config = dict(
    arch='preact_resnet',
    train_examples=39062,
    hop_length=160,
    input='log_mel',
    mask_ratio=0.75,
    norm='batchnorm',
    stem='deep',
    avg_pool_shortcut=True,
    learning_rate=0.0043,
    beta2=0.98,
    epochs=72.1,
    lr_schedule='poly',
    final_lr_fraction=0.01,
    weight_decay=0.09,
)
Rows from block 3 of a small masked spectrogram model, named by matrix and row number. Rows with one number belong to one channel. Each number is 128 + 24 x the weight over its row's rms, rounded and kept within 0 to 255. All counts start at 0. Numbers have three digits each.
After each channel's rows are labels from the 100 clips, of 14976, where the channel reaches its highest value: "responds to" is what is common among them; "peak in band" is the frequency band that holds the peak. Only what is clearly more common there than usual is listed. The data: synthetic speech, music and everyday sounds put through simulated rooms and audio effects.
# convs0: first 3x3 conv (model.blocks.3.convs.0.weight, 128x128x3x3, each kernel summed), inputs 64-127
# convs1: second 3x3 conv (model.blocks.3.convs.1.weight, 128x128x3x3, transposed, each kernel summed), outputs 64-127

convs0.50:149121100134110127114124119129131130123125134153110164161125138141124128128131129131175143178127131135133119122166127114098122114115119144155120125130128136110116123131138171119145132127149111
convs1.50:119154197147108119155122130111114158159146149131146147140179122156072139083143112120155090190132119111135127123134139121169101128180129127121114139161178103153103148125143145166127176099109136
responds to: dry
peak in band: 4000 to 8000 Hz

convs0.63:178141126127133126141132123119122117133142141116144163130121124154131149138120131135162109178127126130123107118148115104128124119134134155098133133135122154116142108133155165097156113131120114
convs1.63:098151151140142130092118133127168137129127138107115157127104101136148104147149188119106121154143162133120141104144086125141079151129198071143153142120169124126171104131081100144132149144130152
responds to: everyday sound; dropouts
peak in band: 4000 to 8000 Hz

convs0.51:097178139124124160132110164138109121080117068205112137131137101155152140164114118159143074143121116160136204122139121187143130134108134153132140104108108101138150107139122189125147142149131133
convs1.51:161055137119166105094133174126169097146130102131132149139133169094083117083148113115093124098110139083117089101121134060117102133143144093108124120134121102124083118149096110110133110124116113
responds to: band; dry
peak in band: 250 to 500 Hz

convs0.123:121127114116135126117127127139127109125116108150128086132116140142132118116106102133092128075142127127128146123105152158104129133103130133121121133143134127142141133135114101126120101127129154
convs1.123:133120123108145136131138124156133142106152091083132112156130121072124145132122136151133145135148141137139094137126089088168076092136074128146137135112114130119128127124121138102134154112148050
responds to: band; dry
peak in band: 4000 to 8000 Hz

convs0.16:151106153169166168125131127137127131109141119132127092108151153149133094138117143140142075090137119082159132112125142100147155102123138134149130125136160140120138117151125105111109080157136115
convs1.16:135126099110081142093106103099137138120121086131127128125121108142148136168141125149142144100091134183112135130113167131130120122133105142158160152134095112124078132099122133123120138085131106
responds to: everyday sound; dry
peak in band: 1000 to 2000 Hz

convs0.19:152131102129113120114124119143120124139123131146127170110114131160127142131131125118168136180129121151113131137163141118104153104136103141114134132114127132132131125126128160115134140122125129
convs1.19:136168155138111135126137138134137121176131124146124149098140159141171125164126118135140123162122140127132134120124133168155162159145132164146094143195143164155136130148134138116163168147138159
responds to: dry; tremolo; wah
peak in band: 4000 to 8000 Hz

convs0.65:155150121138110166155143110126117144120112110134130168143098129158127120117131111130167151175127105152102161107156113131134114110106128144138119089124102134146121119137133168123140124132110127
convs1.65:151147140142166152138159148119163128149151150138150143136128160141138152129136129134142113146170163128151139139123126168130150157138147147115128151164144155166177143154151120124172152142150181
responds to: dry
peak in band: 0 to 250 Hz

convs0.59:144117122143124135135119129143126126124127133133123168135122132169142130115140115141158136186123121155123141135161133129126133117127130153137131122116112145127115127133145176123142132129118129
convs1.59:131145127145140162129143129139176101152144146135149146136128145147137128140135115124133113139156165118137129114123110163149137148166151111137162166154141121167188134152163116129165163138142158
responds to: dropouts
peak in band: 0 to 250 Hz

convs0.22:139116114136150111141106138145116105117078148098117146128140106140129162118139112127164146162117141105137129139154101089112130117122135164141113122086114132124169114153141158074122119131123091
convs1.22:135128169188149109116123125146133138140151151118131160152129142123137104129149111090125113123167157104129121118135131149141113170175148138145161124186116160142217119126132121116119145169162123
responds to: dropouts
peak in band: 0 to 250 Hz

convs0.83:086142105105113127130159130113129148148107114139142091145140144098146138085134133128096103085137140088147148140095130132119131103122114103125109137126117131119080106146138093112118133145130126
convs1.83:131154130108123131141138104124177106140127140144158143158142075116130095119133151097115115151144129124129091134149137146105084167181166153141148121148159178111163137106124110125127163121112130
responds to: dry; speech
peak in band: 4000 to 8000 Hz

convs0.94:155113129143131139141104120130125138098127140145127169142119123167121132133131131107179146181126108141137131123169136126123117131126127143136130129130123124126142117130132166131139120122112127
convs1.94:132189143116138133134119111105109162190127151114144141133150143145162168126150138170145113148133111113104111118119114134137140159172187118129124144135145151122121136134151122154133167148154151
responds to: dry; dropouts
peak in band: 0 to 250 Hz

convs0.53:158127116130111114116124123137132129126123138141108183101115124165117113156116094135151115173140119134096139128159146127103135122124096127118164151152137119120111121130163177112124132103108117
convs1.53:113137100113118122144139158129103079127135126134131133138140124121126121172117100136073159101120160070160158103154106137150140109134079143119124105102145095137111125103141124098072108139162102
responds to: dropouts
peak in band: 0 to 250 Hz

convs0.18:179105114179125147114093114118149107099117126134116155092150124152127104115153113148135157153130116151134137136150121121149110102110112153139136149068053136129098105126145169139130121130140122
convs1.18:131082089109105127111106116127092098106150111099124126137098121099114099136132087094090134113108122123120137102120113107145091104135114124158137134057065090117101140136093154117114090132107121
responds to: dropouts; number of effects: 3 or more
peak in band: 250 to 500 Hz